From a checkpoint of a small multi-label image tagger: activation swiglu.
Rows from block 3 of a small multi-label image tagger, named by matrix and row number. Rows with one number belong to one neuron. Each number is 500 + 50 x the weight over its row's rms, rounded and kept within 0 to 999. All counts start at 0. Numbers have three digits each.
After each neuron's rows are labels from the 100 images, of 14848, where the neuron reaches its largest size: "peak at" is the part of the image that holds the peak. Only what is clearly more common there than usual is listed. The data: single printed letters, digits and signs in grey, bent and noisy. In brackets: how many of the 100.
# gate: MLP gate (model.blocks.3.mlp.gate.weight, 1024x256), inputs 86-171
# fc1: MLP up (model.blocks.3.mlp.fc1.weight, 1024x256), inputs 86-171
# fc2: MLP down (model.blocks.3.mlp.fc2.weight, 256x1024, transposed), outputs 86-171

gate.415:576521428540452597546501551461531397568511515438492540407494499545539565559520468467495471509496525533441565495476420467365483518569489471468538481526570497501503507479504524568466472502486502472499492574542403449582424469376518519560438504378519563453509466
fc1.415:516446430459408494452449491509531532501548540524475502448512538447409555552467527496458401517462477317446478548481516508524561412557498505524475477509512492612502559551463515582490521467422539526482607496419516488496437577495503432476474525574408604530460471
fc2.415:446527554558506514516499458453412407587462513459561468562508559388464530498582661580422384550567516497548488546473582530511432522639446477471509465495493503661454567442489571543490518430473480485528541477470456532509513566439562524464509434486429413445489447
peak at: middle right (69); centre (31)

gate.260:426440510524391436568482538528560551482499536477489540470448521534591458494461479487478465579500466500450502526422548533512490501418485625454468511464427593426510555519485533508522525507435399477462501431429526537485517450396517524565520573517497488455484476
fc1.260:571490552462488502484451475469477488483489466534529524567526527498498406437513424518455542518473444579533524499489553454509490483547502629427442453430426510565466486478505513687494511459554474519449454517503523436510388424515552457436587610434569487418506623
fc2.260:524561459535618616518488436548508512366427409528486501588531552497523502548473432525542457624474518527549588509548511511497431457538479519547437550514535533533491472508560484469477565475569548535504395556493386534455531493321508543509498505498509387514495533
peak at: top centre (80)

gate.577:560523491560491490455538589372533532504463449551546484512574449525483369523427460567509565503606509572578454464389499537473474568449466635455533477435589443461507478412522500534488527499464499490607506417545492527472457455543462428524497491479555451488415490
fc1.577:633448525441529475487463446558499444487487497456463490534618551570435466600460477444548517468543513541488559514451524391581424472495571414496566461484553433530517543610433602449482593451527520524492494544441507451492453395568550507490553494473524536474527486
fc2.577:506533504525527460466543476535605542448531462529449514610450432468511466474457380574506548421445547456532405471463482552514534448433485456495468451555434451574515576523534502503396531540570510497569480491498610542559472444551474513444373497565539464541489494
peak at: centre (83)

gate.763:586566495570595486553463477473471483600428426451439542514505541464368484475504583478579503514508588524385503482497521555477514436545543474507488504501601528603558503476528424584506538535561537535437423470458589372549531533481461529540417495453491507541574455
fc1.763:492448526527526591483398517377457512500510453454473497574336470461498525575577478465431497517572474476515584520412483521445519493566520462555470567526526522452514474497516554501454490485517537432479480487483557500456459531513516493404479517489494566510477490
fc2.763:441515405508441480494529458530467571473468529442518545475486453531555466498442550579471420483505542448561479493452536561528495465489504463484504496466463443540541478491494531484518532464432458462532581459497537600517529418551417592567512581401458438556522515
peak at: centre (44); middle left (35)

gate.568:599538442484549507464578540460468510577544464518471441458495551531450555480456550519636581523456644489448461457545492463449561406465491420499565460427573505537391513455546525522544504412532465476549496471553543535433560434475570421519392566479569493578529593
fc1.568:501555460546575578540563575487403574483576472473472516454499497618458555456483565535565575455405524539559513495490525594601512465469522372410434467395496507517451490392466411550593495440546486467476509397599500486538551575476458528540483598401576468493423533
fc2.568:458553581507484506491534468493515554550551460477466523445469457521464448527464482479499553470570445525409478459515495475460513578528531594555564423502575443515539427535506437572479458503556570564447411462477652456444420522597481505417526562494518430461483491
peak at: bottom centre (70)

gate.619:516481478479514407540510520453558476590503500523520480430514491409504383512400542454479474574551475529543452487543580534469521559482540570479574418509571438565517522506518465686470503455506496498474527416547496504440534485577469408512410548523561518482477434
fc1.619:496595449454504483460380508476477512527513424551469513544486462474445507593535422498453445578472494523478531555495421586471561543545394518524513498561492519466535480562540524575435471539429433467443597562532387499563485615539492451461592424550494611578487465
fc2.619:501574513451460494411551438477544346467544505496603470457489456444545545440540551523449570592522398459496490517542516397498556510542453507507529610553545491497380523528458584422523501453444526426556487529560462427498559565481472492572509469479446493465508565
peak at: centre (36)

gate.320:514443475423436445471429518428532424535530468484480404457557521440581504547519505452459552572527555506523535559556538453441526526525539480495593521528497477447547505570506581409496531447478552488497445535529443528429460424445598403528435481520444498526465449
fc1.320:412545570459562487533518516569474521492541533514500536423566468480473454493487464513564548474488459447478480470487451570527445572395451447523449506511591524440496488517484463517518452531496466419510477496530523430593530550518482428497459474622557514620523564
fc2.320:369562472386513448447469465545454540581558531527556462524532528431503487556521458484533516470441445529499485460479515514490555519535523467462584454540468443492578532459476565480518508520539522404486500553544561508478552453529559441515448528509547617500484454
peak at: centre (71)

gate.437:534511412488475462554488570515480554557513530501548541542576474506503466464494520551518470462534567502532525517462505450438604435519443376483483476555453541548515495511468500559489493464391494595556583571464441476487491434504554471543430535441498479537505412
fc1.437:500550456577503516495524475485474360494484525430524542555497534542444522543472497411550469510575534598416584517417523490528523532533471520553581376510494396517511473503570529554578554482492511445459487537441452497520533457481416502535599522494490479420536458
fc2.437:436531376498418474546635467474493537505536481492489532496409450641519562550440556492497485490468554529468528541419503532497579614523539459555543442565648546443532475530505513586572525397517512531476461452507580500514570454503478549448528503552556581516561530
peak at: middle right (66)

gate.576:413443540498433484516546497550513496477497523485522527467451479478564488553579439460445455503517511570521521601544550533498508500545517498483542545566479473504508415587545449479514400542504472419440476479573499447578519550532501599575507503504537536474468479
fc1.576:429520519476422526474556517499447641479412464528583530511486558564494451498583452656468484492507622515548465505488484631527541540402491421474518456521557521540424496456479462454469531519495378508504598427580491424488472430526493485527534484551541459481552496
fc2.576:586500514372434520450461501494524386540562472468510476540510471515455502479560584529449486493575507538483441427457487471518387539475525463546466475388463546499494544495479479493494487496506467520482514432538526511451429512525573450406495484506548535505468617
peak at: centre (99)

gate.349:497469450524475485483539394483553461499440502444555485543406586443535462416564395470379431479537451598521469504477556516568522448428609573449544513445336477511465506485470446507480551515607435484486542577529475461506482468464488513491485551537524477416556535
fc1.349:442528507424451471648513465571409540507478527486518532397460454492490556446529446453551484520452556510442473501575534514530589567389421643496476506535468488528469498516551546523520436500376486565478528520452552436527507473409582549516515530525522515454550441
fc2.349:480522446562532506511483477429593518565502432563480473544602612555498550461487495439536610446479534576437496469485403505561476394585465537543540502535460506479459446524577464494427571567569481553470494547495417512456470518468522521517578405526390528480482503
peak at: bottom centre (48)

gate.675:464462662559589511477492601418468501508428475498454551564512563510520401535565570484448420523626541501512536541446470514443466469568572395461520501468417516475542523478497503529448428546477500520454447431413532527499515590517438497475473434384511519569552442
fc1.675:477462528433569495448389509446482538498461474488533477627487450477404500442572496455441387517458441507528519460512526531570538418490555570551548511510495498547556537452483407571401472484501520496457516504555487434483502456506459543482479521485476494495473450
fc2.675:422462528498527428520480512463547572423498469478427503476597456561583450476417508423590544506491455513503511465555499436606480510437515571498434530375511391532518540489549473574548499482559581455526505495503531474416513480583525477553471616402472539456489476
peak at: centre (94)

gate.645:444474427391533545539503559553566479511416499500562460573439488517523518495468460428433392525540477508466474517415493594572508559403495557504572535496399579452474456579521532503510527500450453503514520501516481524435487489570499518508567510585525499486504477
fc1.645:539520466486507567463607547540459402464561552494561507506519447498578562562576564496489456493569439461488450546414536488491447507614463421465375416460546502459502499536510519553491522522385508464602548491549455532524495545537469476515502569452469533504529571
fc2.645:505514564524422512485482469488462493538486441470516532429420486548531556492523539443476491471433544521592477456525567601477576656433554471532487592412501526475489465456533434432536519487505472501554564491550457527511514541572514559469455451407448470486528496
peak at: bottom centre (91)

gate.202:429543564462513469546514561550477432514500579467607505482475490476461574480450527383434357588494458428566540441465457479519430518486468489474522502542496613592462490466437474580502424527425448494496607440487418468483478537549516537417517504479452485535527393
fc1.202:439561604505494487474480664467521423438513523539430490498574453554442530517593560479495475517516484543576513422484489627504537410586565427495564494547546542514561455603448529541437463458497481466452496445487506423515495535410543497474452442512497513533548548
fc2.202:529454539494467442553493501472444517417476528433469476464425538521474488523437461449507521462521467433530537505457405528471520510495560503525508505496488425511422499584483475425439554454483516543478584419399475527437509382579495411515514438454526489478587542
peak at: centre (72)

gate.510:420463600474500422495454605439540568434490478468457507533474611570453512457576460473479627461535419505467519474492516523564505581425518574563560614418525405376527524483486463435464525408539485394466539520489542509471432475424512492475432573420514503386511506
fc1.510:453418545566539500546517445472458465541426548529536565460469464416485486507506544493472498411539450473538491498435506532460534437535492558578525491547470507592439524588453436534432499465507482437413479505542576438485610460605556513415514471526552580542479551
fc2.510:569438455494538510507487549467520519484543547461432507580511465446476467546470521458526432483528383478507543541538398528507481515515524393482542486510497421368556552587475601552462543473509560509504486539484535529483536508408481482466435473509535556526535484
peak at: bottom centre (64)

gate.579:487558393578446518433501516483579453412580497570531512443537421502510504506589523567627492495560507431458438496420543537474572482463474506545410450559640478604487492539438468519461585381560517531619513433500445531464446465487568571583523501516476403555504443
fc1.579:458512491484463407467501496529446466527556505468458477521577431455477541469491555411516409512511576570499510449499567552544455490592550519443565473460479525510517516485493478561454531444577462592478573443600451532432537513580475530512444566442479491541504467
fc2.579:441526492497562515461477504522548516485565565497502483520531527438549398559497531514495479481452580572547513554478549537495529452501441442504443461468645499525515463563525466547552469464519509550469550572576563486538435389518519548453454503465474589456559498
peak at: middle right (27); top centre (27)

gate.615:456483455566483537531462459462514612503578484504461499488506488476524550564478574558392527472553513427504484481434508458473466592541553548548462447510559443455541537412472430521532561538569589527475522387465534499466459446620482420412480506512509495460517476
fc1.615:580512598478548449480438495530531334501487499518529490503553590486465520459517493434514426455461457487437444528513519463472485450548404467535556551481384468520520448578565518463519426546452500545494517519457507494625537541428459507513538443556491470468506475
fc2.615:398525453396495508490561445493455549595473462483553504527462481540416467505437548501535502488530531514456536459398538584496525543503428478535570406451624467496416542562464464559455532470519466462541501430529614509419492391559524440517486684497528507504485488
peak at: middle right (97)

gate.122:561511550559498560551497514459456511545488367564454500491491562504480475505476571512407474511515516590480432522531475572492523528461480554471548527544507544496482483469591457559551479501424595542469487472486503496456493550455519475553473577408468501525506485
fc1.122:490479532401461517521532503517510500418557516548522506520475527544531492493414419527569526514465483503568470578483537454507480496517505416483464538463467515438528383543546583475543420505627442499543476522506527439574574503484540514420523472565579489444535546
fc2.122:461566464441520595503506492495504511550499534484414511476596432539459457477625473571458465420475496530466497508510428542496506560525493485481570568479577559494480435544469474442474539515453517577480477577539482484489480494458577499400493482457454429430515499
peak at: top centre (57); top right (31)

gate.283:539446562418539426512498463457482428541570532484558451552451571437489557490582572431495465539458534481523513505545502475382558467488513538463467521520416447487470463481574488444492435512466518613484543527471457466474592449510492434515517458489558536519557589
fc1.283:632514356583552645498528423539445495498500457483537469431362514505498549467507535486527441487449577530521500481537546491552542486505502474531509543562463535543498496476515435577570541458469534568499585549511394517432483541564543544533516488532470474396466502
fc2.283:634471456539437427516542468442472538564511525487548479428507487528557538376483517487537353517565444419407471490569399450491545524432462404516535544482461536572484495535495484559476484507406512544494567463533490452483478480453612421563468503460450447565537501
peak at: bottom centre (46); top centre (34)

gate.458:396479558399507485515535605595490440508429514556537525519479453531506450518508512472492457541490523473533473493548499492552490578465501425519662589444455485502509465556497513437531442549454427459477514457452541615473542517494554560551470437416469520470558491
fc1.458:464520577556479540530515547475530564471337443545532476472499511556492472445512517477620522485472486494459484537476473530624503566312428527506604493414431489496486497583486480483519572489482470503519484516470499553517508565522540543478634437573437524492489432
fc2.458:529489539430467529577590468479525452549553494454439494469526501443446497502581527464508542427492489552547533504442463533514427483550484444575473507562405551431556515615502585508549475559520470478473499542582473432541493488494452542410596528586565390560515512
peak at: top centre (42)

gate.62:471505559459556478467476463491507381525484398483446482592509443517590618483538570436508440522581452561458527559495416501423433576477467575558495507565570483468608480485612509515545448602457593487484477464516541494495460454517510529487592430553494414609520551
fc1.62:497498530523433642505631553479489548470540449404427594461389498671511495493566495588574575491472461511522507537514475526507513556517539455483436576518603574479533447521473419483542462461552556503479430546468554462537540535533500506546522475419435485504521497
fc2.62:556437513488550484615535525610510591434521483474465489372565454527456467488406513535515385505548417446499517529549467454512458454423519390506420487531505535511564502451544593555572476502486488587504483549475423429595571599513398490476454477550563459473533418
peak at: middle right (39); bottom right (34)

gate.180:603509418462529538582508508515581432503484478411455496417515384525499543468555627506570444488471444556508563473451519434526517452484508490601530548498504462517456531367486520550497557501392444498481561499496458541464473475494425495567506461489496437503453465
fc1.180:532541463558495477501365506549571533508420458472462561537501506463424480577404559478522483526560527488494587541481523515461465506542526471514498532481501496534461509519514536455445556469509438546470560474404414531446374501513541508450499474465434482547463404
fc2.180:442472515487569480505478392495433440454517521580491520498533550520478503482522445485420499490587570506493370463484483457463480505558486446483511373553426523513594360559528437550538465566545543485494516549505467397488527457521515537470450530445463493504478450
peak at: top centre (71)